{"model": "image captioner", "dataset": "made-up ball-and-stick molecule models", "train_examples": 195000, "image_size": 64, "crop_scale_min": 1, "horizontal_flip": false, "rotation_deg": 10, "tokenizer": "word", "vocab_size": 32, "encoder_arch": "vit", "encoder_norm": "rmsnorm", "encoder_norm_position": "pre", "encoder_activation": "squared_relu", "encoder_mlp_ratio": 4, "encoder_head_dim": 64, "encoder_fused_qkv": false, "encoder_bias": "all", "encoder_qk_norm": false, "encoder_parallel_block": false, "encoder_inner_norm": false, "encoder_drop_path": 0.1, "encoder_patch_size": [8, 8], "encoder_conv_stem": false, "encoder_layers": 12, "encoder_width": 384, "encoder_positions": "learned", "fusion": "cross_attention", "label_smoothing": 0.1, "decoder_width": 128, "decoder_layers": 12, "decoder_norm": "layernorm", "decoder_norm_position": "post", "decoder_activation": "relu", "decoder_mlp_ratio": 3, "decoder_head_dim": 16, "decoder_fused_qkv": true, "decoder_bias": "all", "decoder_qk_norm": true, "decoder_parallel_block": false, "decoder_inner_norm": false, "decoder_positions": "rope", "decoder_cross_attention_every": 1, "decoder_tie_embeddings": false, "init": "trunc_normal_002", "residual_init": "none", "optimizer": "soap", "beta2": 0.95, "learning_rate": 0.0018, "beta1": 0.9, "shampoo_beta": 0.95, "eps": 1e-08, "precondition_frequency": 10, "max_precond_dim": 1024, "one_sided": false, "adamw_lr_other_params": 0.0017, "max_grad_norm": 5.0, "magnitude_pruning": 0.7, "max_steps": 7500, "batch_size": 64, "epochs": 2.5, "lr_schedule": "cosine_restarts", "final_lr_fraction": 0.01, "warmup_steps": 1500, "weight_decay": 0.2, "adamw_weight_decay_other_params": 0}
Rows from block 3 of the image encoder, named by matrix and row number. Rows with one number belong to one attention dimension. Each number is 128 + 24 x the weight over the matrix's rms, rounded and kept within 0 to 255. All counts start at 0.
# q: attention query (encoder.blocks.3.attn.q.weight, 384x384), inputs 0-76
# k: attention key (encoder.blocks.3.attn.k.weight, 384x384), inputs 0-76
q.84 [175 128 111 128 128 128 128 128 128 128 128 128 142 163 128 128 128 128 128 128 123 128 128 128 128 128 128 128 128 128 132 128 128 148 128 128 128 173 128 128 170 128  87 128 128 128 128 128 128 128 128 128 128  86 160 128 128 134  93 128 128 128 128 128 117 128  82 128 128 145 128 128 128 128 134 128 128]
q.85 [128  93 154 152 128 128 128 128 128 128 128 128 128 124  37 128 152 185 128 128 128 159 101 128 128 128 128 128  81 128 128 128 128 128 128 128 128 128 153 128 128 128 128 128 128 128 124 128 128 128 128 191 223 128 128  46  66  96 128 189 128 128 128 128 171 128 128 115 110 172 128 128 128 128 128 128  67]
q.86 [ 99 128 145 128 128  89 128 128 128 128 128 140 128 135 147 128 128 128 128 128 128 128 128 128 128 124 145 128 127  94 128 128 128 128 128 128 128 128 106  82 128 212 128 128 128 128 128 128 189 124 128 128 142 128 163 128 128 128 128 128 128 128 102 128 128 168 128 128 128 128 128 128 139 128 128  62 128]
q.87 [128 128 128 128 128 128 128 128 128 156 128 128 105 151 128 128 128 128 128  94 128 128   3 128 170 128 128  90 128 128 128 128 128 128 120 128 128 128 162  73 128 128 128 208 128 214 128 128 128  74 128 128 170 128  47 179  94 153  38 128 128 128 128 128 128 128 150 169 161 155 128 128  42 128 131  97 128]
q.88 [128 169 117 117 139  78 128  83 128 114  76  74 133 128 128 128 124 128 128 128 128 128 128 128 128 128 194 128 177 128 136 128 128 246 128 128 118 128  90 128 128 128 128  97 128 119 138 128 128 151 128 128 128  97 167 148 128 128 128 151 128 128 128 128 128 127 128 128 128 119 128 128 128 128 197 128 128]
q.89 [128 128 116 128 128 128 113 128 128 128 170 128 128 119 128 128 128 128 128 133 128 128 128 128 128 128 179 128 128 128 128 219 128 177 128 128  76 128 128 128  81 128 128 206 128 128 144 128 128 128  57 184 128 128 128 128 247 128 128 128 128 128 128 128  88 128 118 128 189 128 128 151 150 128 128 128 128]
q.90 [128 128 159  88  55  50 137 128 128 164 128  28  34 173 128 128 128  55 160 128 128 128 158 128 128 128 128 134 128 169 128 128 128 117 128 128 128 150 128 128 128 128 128 128  79 125 128 128 128 144 127 111 128 128 128 128  33 128 128 128 128 255 128 106 128 128 128 128 128  91 128 180 128 128 199 128 128]
q.91 [128 128 128 128 128 128 128 131  85 128 128  97 128 128 128 126 128 128 128 115 128 128 128  71 128 128 186  77 128 128 128 128 128 104 114 113 128 128 128 128 105 128 104 128 134 128 128 197 128 127 128 128 128 128 212 128 128 157 128 191 154 128  57 128 128 128 128 128 128 128 175 159 128 138 128  95 128]
q.92 [128 128 128 128  88 128 130 127 158 128  78 152 106 128  96 128 137 128 128 128 128 128 128 151 150 128 128 150 128 128 146 128 128 128  90 128 128  60 128 128 128 128 128 128 127  68 125 104 128 128 128 128 128 133 128 128 128 163 128 128 143 128 128 128 128  86 128 147 128 128 128  55 128 107 128 128 128]
q.93 [ 48 128 128 158 128 128 164 170  19 128 128 117 147 109 128 128 128 128 201 128 128 128 180 128 128 128 128 147 128 128 128 128 160 128  34  39 128  98 128 128 128 116 128 149 128 226 128 193 128 128  95 128 128 128  88 128 128 128 128 128 128 128 128 128 128 128 146  93 128 128 128 128 128 158 128 128 128]
q.94 [128 128 111 128 128 128 128 128 128 128 128 128 145 128 128 128 128 128 128 128 128  93  79 114 128 128 128 128 128 128 128 128 128 128  95 128 128 102 132 160 128 131 128 121 128 128 128  67 165 142 128 128 128 128 108 128 128 128 152 102 128 128  94 128 109 128 128 128  76 153 128 128 128 128 128 128 128]
q.95 [152 128   0 125 128 128 128 128 122 128 128 128 205 128 128 141 128 151 187 128 128   8  68 128 128 128 155 128 128 128 128 128 128 189 128 128 128 156 139 128 151 128 125 128 128 128 128 138 129 115 128 128 128 128 128 128 128  54 108 161 128 128 128 128 128 128 128 128 128 140 125 151 128 128 128 128  96]
q.96 [128 123 128 128 128 138 128  85 215 128 128 128 128 128 128 128 128 128 128 166 175 128 128 128 128 128  87 128 128 100 128 128 128 128 128  61  53 224 128 128 128  53 128 128  40 128 128 128 128 128 128 134 128 255 110 128 128 128 128 105 128  87 219 134 128 177 128 119 113 128 197  74 159 128  54 227 128]
q.97 [128 174 151 128 128  76  87 118 128 128 128 128 137 128 128 202 128 128 166 128 128 127 128 128 128 109 128 128 128 128 128 128 122 128 128 128 128 128 128 128 128 128 128 143 128 128 128 128 128 128 128 128 119 128 128 191 188 128 128 130 160  98 131  98 128 128  95 128 128 114  70 128 128 128 128 128  61]
q.98 [128 128 129 137 128 128 128 128 143 128 128 102 128 128  93 128 128 164  71 211 155 128  76  93 170  93 128 128 128 128 130 128 156 128 128 128 128 128 128 128 133  83  86 112 128 128 193 128 128 128 128 158 128 128 128 128 233 128 128 152 128 128 144 120  81 128  85 124 128 128  92 128  60 128 118 128 128]
q.99 [128 128  95 128 128 128  34 128 128 128 128 128 128 128 128 134 128 128 183 128 128 128 128 128 128 128 193 128 128 128  60 128 196 111 128 128 125  42 128 118 128 128 136 128  71 137 128 128 184 128 128 128 128 128 128 128 128 128 128  96 128 128 128  69 128 128 128 128 162 172 128 128 128 128 160 128 128]
q.100 [ 93 128 128 128 193 128 107 105 128 161 128 128 128 128 130 109  56 128 128 128 128 128 128 128 128 187 128 204 128 128 215 128 203 106 128 128 128  94 128 128 128 128 128 128 128 128 102 128 128  92 137 128 223 128  45 158 128 128 128 104 182 165 115 128 128 128  87 128 128 159 128 128 128 188 157  99 128]
q.101 [128 175 128 128 164 116 128 128 128 188 124 128 128 128 191 113 128 149 128 232 128  58 128 128 136 128 128 128 128 128 128 121 128 128 163 128 128 128 128 128 128 128 105 196 128 128 128 158 191 128 172 128 128  93 128  69 128 124 128 156 128 128 128 128 128 128 128 173 128 128 172 128 128 128 155 102 128]
q.102 [106 128 128 128 128 128 128 128 128 128 128 132 128 128 139  47 109  92 128 128 128 128 128 106 128 181 128 148 128 128 185 128 128 128 128 128 128 128 128 128 128 128 128 128 128 128 128 128  83 128 128 128 122 198 128 128  51 128 128 128 107 222  67 128 128 128 145 128 116 128 128 128 128 128 128 128 128]
k.84 [104 124 128 159 128 100 128 128 153 128 128 165 118 128 128 128 128 128 128 128 128 123 128  87 128 128 134 128 128 128 151 151  99  54 128 128 128 128  97 128 128 128 128 142 128 128 128 128 128  95 127 157 128 128 128 128 128 128 210 128 128 128  70 128 128 158 107 128 128 128 170 128 128 128 128 130 128]
k.85 [128 157 128 128 128 128 128 128 219 128 198 128 128 128  97 128 128 128  63 111 128 128 128 138 128 163 128 144 160 128 128 128 189 128 138 128 200 128 128 119 128 185 115 111 128 140 128  97  87 128 187 128 128 128 128 128  94 101 128 128 230 128 128 128 128 161 128  71 130 128 171  70 176 160 128 128 128]
k.86 [ 68 128 128 128 128 128 128 128 128 128 128 143 107 128 128 156 118 163 128 128 128 128 128  92 128 128 128 128 115 128 128 128 223 161 128 128 128 198 128 183 196 128 128 111 128 128   9 128  40 128 128 121 148 128  93 128 128 133 128 125 181 141 128  58  92 128 128 128 128 128 127 154 128 128 128  65 128]
k.87 [128 128 128 128 128 128 173  73  46  70 128 128 128 128 128 128 128 157 128  69 128 153 128 128  43 183 128 113 128 128 128 128 128 176 155 128 128 112 128 128 120 128 128 101 128 128 128 119  30 128 128 128 128 128 140 128 128 128 128 128 128 128 142 128 128 128 128 164 128 128 153 179 120 133 128 128 188]
k.88 [128 117 128 128 168 128  71 128 128 128 128 128  95 128 128 128 128 128 128 128 128 113 128 128 128 214 167 128 128 118 141 128 148 138 128 128 128 128 140 100 128 128 128 128 128 128 128 128 128 113 134 128 128 128  93 128 128 225 128 128 128 163 146 128  84 128 128 128 126 128 128 128 132 128 128  74  97]
k.89 [137 128 116 128 128 128 128 128 128 157 128  81 128 128 182 142 128 202 128 176  80 128 128 128 128  97 128 128 128 128 128 128 163 128 128 116 128 128 187 128 136 128 127 128 128 128  71 128 128 128  88 128  56 128 128 132 128 128 128 128 128 128 128 128 128 128  73 121 176 120  92 100 128  74 128 135 128]
k.90 [ 60 128 128 128 128 128 128 128 128 128 124 128 128 128 128 128 178 128 128 128  56 128 149 215 128 128 128 128 128 128 128 128 128 128 113 102 158 128 128 128 128 128 213 128 128 128 100 128 128 128 128 113 114 108 128 128 128 128 102 128 156  10 128 128 128  73 128 128 128  45 128 225 128 128 128 144 128]
k.91 [128 128 128 128 103 128 128 128 173 128 165 128 128 128 128 128  77 128  73 128 128 144 128 163 128 179 128 128 128 128 128 128 114 128 128 128 114 128 133 128  71  97 128 176 128  69 128  31 128 128 128 142 128 128 171 128 128  84  87 128 128 128 128 128 128 128 128 128 115 128 128 128  73 128 139 145 128]
k.92 [128  61 128   9 143 128 128 128 128 128 128  89 146 128 126 128 128  79 128  96 128 128 128 187 128 128 128  17 128 128 128 104 128 183 103 128 128  89 120 128 128 128 123 145 191 128 128 128 128 128  71 128 128 128 128 128 128 128 128 128 128  44 128 128 128 128 128 128 147 128 128 196 128  88 128 128 170]
k.93 [189 128 128  82 128 155 163  88 128 194  61 170 128 128  74 161  78 128 127 128 128 128 128 128 128 131 128 128 128  60 192 128 128 128 128 128  94 150  71 128 128 128 190 128 128 128 102 128 128 128  74 128 100 128 128 128 149 128 128 128 128 178  75 123 141 128 128 128 128 129 142 128 100 128  27 128 128]
k.94 [128  84 128 128 128 128 128 194 128 128 128  51 128 128  97 133 200  87 128 128 128  92 128 128 128 128 128 134 128 128 167 153 128 128 128 128 188 128 128 137 128 128 128 128 128 128 128 128 128 128 142 128 128 105 128 128 128 128 128 128 128 128 128 128 128 165 128 131 130 188 119  90 128  66  78 128  46]
k.95 [128  95 128 128 189 128 128 139 128 128 128 128 128 128  86 128 128 126  68 157  83 128 100 128 123 128 128  81 143 128 155 128  57 107 128 128  97 128  91 118 109 128 116 128 128  67 128 128 128  90 128 128 128  92 128 128 129 140 128 128 128 128 128 128 180 190 110 128 128 128 165 128 128 128 128 128 128]
k.96 [128 131 128 128 128 128 128 128 128 128 128 161  75 122 128 128 128 116 128  89 128 128 205 128 166  28 172 128 128 128 151 177 186  53 128 128 128 146 128 241 128 128  54 128 128 128 128 141 128 128 128 201 128 128 156 128 128 128 128 128 197 128 128 128 128 128 197 219 115 153 128 116 172  73 128 128  82]
k.97 [128 128 128 128  95 128 128 128 128 128 128 128 128 128 193 128 128 128  55 128 128 128 128  85 128 157 128 128 128  11 128 128 128 128 128  77 128 128 216 128 128 128 128 194 128 212 128 128 128 128  50 128 128 128  82 128 128 128  79 128 128 128 128 128 190 170 210 192 128 128 128 128 131 128 128  97 128]
k.98 [128 128 128 128 128 141 128 131 128 166 128 128 128 128 128 198 128 128 128  97 105 128 128 128 128 128 135  95 172 124 179  90 128 128 255 191 128 128 104 128  61 169 156 128 128 117 128  90 128 160 128 128 128 128 128 128 128 100 128  78 128 206 128 128 128  88 128 128 120 128 128 128 128 142 138 128 200]
k.99 [116 128 184 152 128 130 128 128 128 105 128 103 160  83 128 128 128 128 128 128 178 204 153 128 128 128 195 160 128 128 128 128 128 169 188 128 128 128 128 145 102 128 128 128  43 128 128 219 174 129 105 123 128 128 111 128 128 141 128 128 219 128 128 128  67 128 128  96 128 128 128 139  75 128 128 104 142]
k.100 [128 128 147 128 118 128 106 128 128 128 155 110 175 128 128 128 128 128 128 128 128 120 133 163 128 128 128 124 136 128 165 128 128 128 128 123 128 128 105 128 128 128 128 148 128 128 128 128 128 128 128 128  56  84 255 128 128 111 155 128 128 128 128  65 128 128 111  84 128 155  85  97 128 128 128 128 128]
k.101 [128 117 128 128 128  44 196 190 197 128 128 128 201 128 128 147  63 128 128 128 136 128 128 128 145 128 128 254 128 128 128 128 128 128 128  74 128 128  74  86 128 128 182 128  38 128  82  93 156 128 128 128 144 128 125 128 128 128 128  64 128 128 128 204 128  80  97 128 128 128 128 128 128 128 128 128 161]
k.102 [128 128 112 128 147 142 128 137 128 128 128 128 128 128 106 128 128 131 128 128 128 128 128 128 128 128  39 128 128 128 128 128  82 128 101  82 128 128 128 128 128 128 128 151 128 128 128 128  85 128 128 128 186 128 128 128 128 126 128  55 128 128 161  41 128 136 128 128 174 128  77 128 128 128 112 128 180]